From a checkpoint of a small self-supervised image encoder.
Training: soap at rate 0.0017, batches of 128.
Rows from block 11, named by matrix and row number. Rows with one number belong to one neuron. Each number is 128 + 32 x the weight over the matrix's rms, rounded and kept within 0 to 255. All counts start at 0. Numbers have three digits each.
# fc1: MLP up (model.blocks.11.mlp.fc1.weight, 1280x320), inputs 0-106
# fc2: MLP down (model.blocks.11.mlp.fc2.weight, 320x1280, transposed), outputs 0-106
fc1.169:119105131084100131102164191147197136128099148138099099069118085148163118126121145160105135126098155115084139159090118119128137112134185107163141111114210150131143114009157122155124137126098146104086158133207119151158146135076132083098102130161133126154157158150164121132167188160128147128140129141127097106157085071106168
fc2.169:186145109150122148110131164117076103089129074136114141098137086161143126185170199163133150139136166133065124130139136129105104206152194093113110103078095104139100091078164145126075126156114119080082115109194172136129113135118138062072129167126128126115165147160129103150088159129151192139125114139122113170068149069074139
fc1.170:089118080155191168117146104080109093119135096149077133143167099145143132146147138141144069134123135107097146129140131097141096105094173122137121107091142135117095136131143129124083164120107087098115123164154114131175127149138112149103143124145094144138140106166115125131135162139128147111148103116118121128115161106094083
fc2.170:128115115130109169114149134113119120108114115138099123079157123123124116149138166114126079149126100079131147117117100152097119115125143097126109077105147110136065138127157123141086155117133093097111110170137136119144125163105136106104113144177124157139151122137127172121141118133182177124125150081122098146124123088093112
fc1.171:092155099100112123131105164104075126122150172120132143122162128091152124137180161101140128153124121104072152104124065144101146067171154139112110172160228120099161142121117150164071175138122124148127172129132069151123059119110143107112106125143063167138058095108164139128189113145104083200137086188045088147098057140091079
fc2.171:142133141161103183177152133090091125059138093143117143067140122163138126149146193149155098123120093137108143091114150154105111199134159104113111107138104141117073120146126138153108175157140087075161147159189134154135106141126123051141100144183121146110129079125151138103143109124163192110125138116115104190042166127064092
fc1.172:173060134135040218207111123164129132098120138160052162119109068191178106150128152139146112132139143090118136141123096138137077116108153105122100084186165107137112137144203133188123158164117168151092109154224184139144100106154152088165123145096116151204140149108168090116068111125106065099103150143106141207165096097159096
fc2.172:163134136102103175130141153107075124116132027136096156157138094132108159155125170111137061115138149108111149124136141136133084228140191074148100115121135102137127084107144134129116127164125085046122119106158182146117101150115168057113121171162117068100191129168183124129142165121159188130077118180131108206087116090087099
fc1.173:124128129124125158147104088151179172115133121129103148164114118130099135098113193129095102113107166104164122156153115120128076183102162110140111073193116097129032101162180143131152159140149134112106150105120180141164134159133117112107102146136132141129139129137159096163090099098174119133106169129049111156124158101090091
fc2.173:112139139118145163127099153120072133155109061091053120151133104129123147116126136138103069120148106130136111114135108166132114201162129092156098147163131149177110074115160139086129177131121105094151096147137158144141127181108158043132164129202123111103121107144169099134121149129148152095077163137115131202111161075110086
fc1.174:170129063157104126114119141169065171133138152156128117165146148122140086131094129095168103183051137070158138171109075154163154147150157198175124172225106167132149148094152128171107138158141100210183120156110192154172141134116177082160149099111150184085150139123155146153114106166145123133109176136072122230094134157108152
fc2.174:153120117122092212105130167145085177118088066120115164152143150141139150115131220078179094168136196106110149131110030138131146168130155122093134109177092178142066120140214150155166153158115065097113047162148183142137153125134215013137174142177124146079170104103170169143144117142178158108143141107087104189109140137071121
fc1.175:111181123117125108090074144112095082111093100136147152094124092104126158164156170175137127090110180071096109174128155149079216112135101060139149119108107155152138184151096069076153064152105101188132107133146122143115173165129114115164140176133106157194140152143111136165083164105158140126118071145073138083109134161150071
fc2.175:161120138126172130145186169115132116070101095102167181123127130152147142119133180117129113097125185089102161055122121173145060170172115086109091098143073109135116120117119156202157082116150099145161104174124204144144097134146174115094160191108168114123166111112158154147120154092108160123144147104183098140074138084120139
fc1.176:123155170127108187146093132116147140156123127190143145158168056167064121054110209141042134089132147169071121130157130143112115178085138096122185129173141086121079119122049111084164094067107135077146136153165210110126067156140104129149157094117048128097109107108187149108075150092124090133165131180041098116085135189123072
fc2.176:137133134153152128125150198122057131101110010124117100116150071163106175142139174154106100097117120084109125116144153141157130220145119134134122115144138120140094111130137122138152147130155112067129116116135189128109084195110131084114152153175104128091141158141179103171106116150154182125102131157116089173087128106118127
fc1.177:165157089140122192101141183146095140143160137119116145144119131121146066107122146115145099133128100096074101142155116168118137166128181193135092127140140153127087105129180129118105119092145097132092141152127141123176138167094091074180148126138136163107129162123105171179146118107131134108108146118106132117117123108066153
fc2.177:143151088113123171101109117140051155111126077112119124143129112111137141137148182132170094152172138106103165095135111157078087165144143092107124100154107126152074118088165147110116151125119125111153083190167164131191152143137132077129134179174102159066125131150125141125138122084157173073110154102131101187086150110106098
fc1.178:151179116089109118079159147134090086086086201056098183170177127178132127129117037135097096141102102159139131161152068092105145132115095149133117182065113157113114142158165182133208166082098113105079205135104134102088167152149093070097087126147149133094114177089155110113131128062052119116137112144085194129142115182113095
fc2.178:135119148083148147153127119136056122158149108136102110118088119114156183124105152063129111130161099112097097094090034154151103238118138120118099102132103154160103145113153133197180122185130077084154109135083112142106114126118145107129129170146132159088139156153130119131118157150162158095131148161158097167080159175154113
fc1.179:065124121129112122152055121122100154149107128128077163160181171150061145133164110097108175132118145170094147165054088142200198083117150097152190124132158141108115147146153167124108125151090149127127102154177146131209125080118138081108126142141178081094154104069155095123143093142159141097127125146048153161127129141156127
fc2.179:159112132094120154151137178098103114088097095128137172132127124186136144161159218108126112130124113078088143117128138184127124155154176071116064087140087115124103106137113117143157108148141098072161106165148165142151133171126167044100129167174121107097176111133184130144130171073112236128096133130119098196085126115085110
fc1.180:161105099142089129114178095112172140125137110123128130084130115089186067117145120120139088125161095137100152095163207134126179099123143075102060100131180122100142150136113138173140122062162139101107110128090135083157143090144162143089169176070079170169140115153134124146148157134093098120040134249110163147107100117149126
fc2.180:144133153125134178103144146102120079108121060144095187098149091160188134145149207107152068149099135099127129131116154121120141137175143043110079072082096135142087118129084131126127140144166086091138060131128181175081158159117177093081176154110097162058182144148201181108144146121125148113126130096118098210078152122117103
fc1.181:114161081090038142175152231089058098161097090105114168120146182100147131191164128125137121086087160042197152144104107138168140086100124099091132138174169120063150162072082171145123142151066158132074166128148164105181064185091169110120139111163076210177150122058093171125159168124138158141161097166070122144175127169103140
fc2.181:186136138123129148158113101068105146058149117130133167054135122176152093134150241103156121155126111078114193098134120161085086149110123101079094127125077139113076127136182135139110169132150092106128146144173169118145114158140099106098128161166131166069135106109132119169152140089142147128105159131120104179075117113061113
fc1.182:141153140127101191154115142122053127136125062098087124166162142115079169119131116118098107145093152100171148174170076155161155154111180132134155165163153103089166056104143177150051131149159118157166098119144125116133049115156135114163135109135158163119174123137187113090128144116049126120139125130067131171130119108118145
fc2.182:118089154127109173154134143101053108088099085116118181073158147144112147108124231168138073167118149072150145113123120119133123125163153089109089096167105115094079102177167147144122155160174065115120058147146150112147140115155185088146111183223115139110136080146179194117168156054166148146119131118124106199102134113124115
fc1.183:145105126138130115131098138203120200201120103162107133153125128135144082160127139119110108107205103120170070170186140126182087124096149154159160109152162183149092086193118165129094111121170130164131096133079141117121116145165101114132131111056091146104133100088074096122109142171186116167116134081128095101056148145127155
fc2.183:195134115112102197102116144113101111098124091129123151155135098141166146175120164142177124125112142176102161132086093175151136232198110109072060101127109125140089110138112163150117151162127111075169125153104150131133113144138177079108124168156117117071189113124154150096128200083172185084129101140121132194095155128139111
fc1.184:157152143081143118194169155072124109131078136120119115150129144175121147135127084142072093150062150145122078140122078162114126083087139118117122061091105121108137131117139102091100109080051119146135158108106199104134101145079174099098129096145083126062151194152197114141151156088058166133160086196042117112210119118125150
fc2.184:165143112154115157152151214108081125085079090128169116065142130153137138183138184112082064103126129108104122095125083179135117170162141100119066114127099087141116127125139154135153141145157101100112142125169189127128133166092137076143101185161115122109160159123156133157141135111133180120112135132145069206083144108133112
fc1.185:135117141178124152103127069122090140158106095140175129106140144130169100121179166125130093138165117105115076119117119108165169128134131122105129120126110108146038094125084173150074121120190075092147170109143147168084130061136099120131125151083149105182108119082110095186095133133158120134090121158052103166171141112098099
fc2.185:150153082109125185090151151115102109123093113132122152143104122180134120128143217124122097123126138140106121104147126166127098166136158143103089076122104115115084099114133085131184128109126091117143100114144148134097103153139144102086128131139119090039175121127162147157156166117202142110108139072104091128039140103051178
fc1.186:129102117135138154142085093173114166101162174179127145118132033132125077128112148121089115116086129160127130132129152139137095176086169175122082158172119121076078119131108107175113189132116095169105085157146118121194068122103109112077162147160157148160141136058175137150091086062131185140104147160134114110139071156101135
fc2.186:141105108110137129099121146105037143135198120112052087155129059155137125164130157183129101153134100114088141143092148153140089182117176130150078122150087126092098122157181122186101178167154096097119127167112153125169115165132142000113130155229120148083104119157133138227132107120127192115113128163126092197112098157162099
fc1.187:156136129096128181124122128151129104127134113132102133154153146133132119138165107110135110148107161140132148109170109137107103153106158138169105123148127080119091077109134137136119135140112084135109107119129135127160095123164127092123158145151140183106178165150121132127092142127106146110121154087124113183113160123129133
fc2.187:128095153109129153123130158136068113145117104100114116101140118114109158163112198131104088151116140099119100145153112130131101154156159102160093100155141115122088124129164140143106142119135091121159093133147152143148115137151164089119166154161102165113156121123151106125147126138134138101110146135121107193087153113122119
fc1.188:145144133074107110103108126092119098090035145138097106109152114070090147120196123142149125070137158130169180196155099041106127132145106028098141104110129140197225138134107190144073092134187154092123120193093111109102113125101084099112171214164111119086153115119067100121114104103093166130131080113141189044129164121096165
fc2.188:142129046142159135086162150107112127129109081160170134091107115177151130166134174130111059163139115055145110137135165139120135175128134146127073128115080113145125120123120095128132114168144082099133116124136170111148101148153134119132116127157166088104164122098127078141127162106177157102075153073122100158112106087144191
fc1.189:160143127122108177124135107123143080111123102145110143164094139101130119091152196136153096121105178142135143133164127142146117186104168098147137085134096102150100115208199092143152149121186119119114076141109141143134116128084167081097133119152146153184122128147120156160142144111107121144134117134096130185122135101132136
fc2.189:170128147113114165149132143137100110129102073121091148150120138160135152107131193168150096113124118113110102119138087161129099204146156100105116114137151101139084071124153069132145148107136100114126013132141151128143131179125190090072153185152124120109157130149154117102125194127145121151113134152107130216074148094093099
fc1.190:137128100125158168111108097144120139073117053170142112117146126102127129170173138130166111144177138062166140157137150159119151150099097114116133209182147117091118135065195182125138126140049122131125103147138126102159142127141166090140199152191121170097145109102113121134187128146086139128112159109095157155164108112166143
fc2.190:130135148086118191087153164132070116094118045186141200146148066142170167188131235149179090114138197123088167120151137134155125241132121069116091131163106096140099085125106181146115111151157070103133083147137239139138127161104163092124146148156124190105177105151117122138133173140159158122106141105117060157118166087071126
fc1.191:139126186160123120129113072183094151097124058082078112106133138174137085154132148062166080116139174110130178182141144165162125127127121123113208140168131163086171106110116106196148081164115189103105069171139156055142157103092159067107140173147112145078139120123128143074157148149136196138133189163117131194145130102112158
fc2.191:168113162136153144147157211099084057125081091137098146135122126164110153109164186111124127113156113088083174111170165107162088228151165047127135103152096119105094095126159133141155148122173063112136068129144180183119092163090174093114154177148110096073126167150185132130132115131105161146148097122083084206087122087110126
fc1.192:141112110133119066144144060140229147177147063143126117146066096115123130138144091147180125076121166116127137117135104159168106141111153140160130118139144142156120113110166032149108122119079144049112121136124109077177092151084127159138127127121144180101190094113088129207188170079170148103130138125108089138087128102135178
fc2.192:141130117131159167129118115055057109102100136172070175145133119184097128159119182122179144122194116165110171125131148169100120157140127097069083065173108105093086116144142103104151114158100086086138111133163162126176132175103140077162147114119098117102144056141153110168131125117123143102135139137140086235115151104073090
fc1.193:098144136212176156120172201071118111149081131096148138127137140126129139138157079108170082151114106072131147146137142160080158112120197105148137123115096184114140137140087148162154136099119116159154157090112160119143153145146112118169118153176150141088146111143148102151144147131027111119113089154095128191130156095129109
fc2.193:118074149176110203155174164097145126086048091141135188025150077171117081115139239098151055171115147052109178083130158137067146086093124077134096134158107109129048111127153087171134132103187093163146080204126189128159104136131097075115120191166115160118204098110134152080158096054144142149109170082114086184113153048065138
fc1.194:055142073121167115148121122122128089110165148168110115134146108135081173083144045170168145152140151110151147109064121100154144103104128120145148122163116132115112077137139128138125124112125092183147136171126117129154164118134155160135147135168124054095122127095186108124120123130053095121164127112135099117110127134198146
fc2.194:134103120111135154161129154109095112096111088128153181098131071207134175165118219138161086128151116111119134104125129169122092181149153098125067071142086115122138115106125104160156130140142085078139095140142146142167109153123157066091130171171134144096180109153192103170137155128144202136135137121112101161076142133076100
fc1.195:110117096143176063127111114161093138064121107107056154136159111113092130111152111126097162168104096116167137169145122118096147125100145071123082136144093138108121147101158122208125061111127182125071118160088138161120112122180072109125115162108099081146098132151158094154114131190091125158069101112109170186171086121148118
fc2.195:173116114132111176179156163117111096106073068132159149099139110174127127120128197130139109126129103118099149081113079155121112174139171066088102116128089120109059106142136115178143154149105123079119086120146158157128125144123125062132123160154125131077149135130144148112156099127154199118115135110152107214080125095147126
fc1.196:104134108062106142162192167149154126082133176180103177105125165169047113136136137120121102160151136188140086172119108135111057100076204149101160143159123094086104134110148187096140130173179136099098135134134153109138165083156173112135146072154149109161043145149190155107155134148102108173159104100141129076109110074083124
fc2.196:156099164106141164156143199148150121058148075129161123089138099197145121160142229107123059127132165103103175103137137181127085157167116094118078127134142101118121072112135115145151134121117075103128100131125195133135111172138134086099118149125119126130176124142178175108147154137153184127160156109128082128077161098117129
fc1.197:158122111098106110133060148159171145135140123147102137154126079044151113107094147180144107115157165097092129145118108159092130122165126120077100110160123117165089127069188118117158148135100135108109093073095141141164154109131179104109117156089056141159131096174140151109124133152151133085117189139164115177075135092077111
fc2.197:171166096109150166131093178121094102164123079152084133191114082151099145129117184106117109125161121145112123144141034190167093171122121126090095106147131142195086091068139144145133096143060065089138061080160163140111110156141186038125177103159132137109124157155161121153165151171150132124142161101133087160107173038066127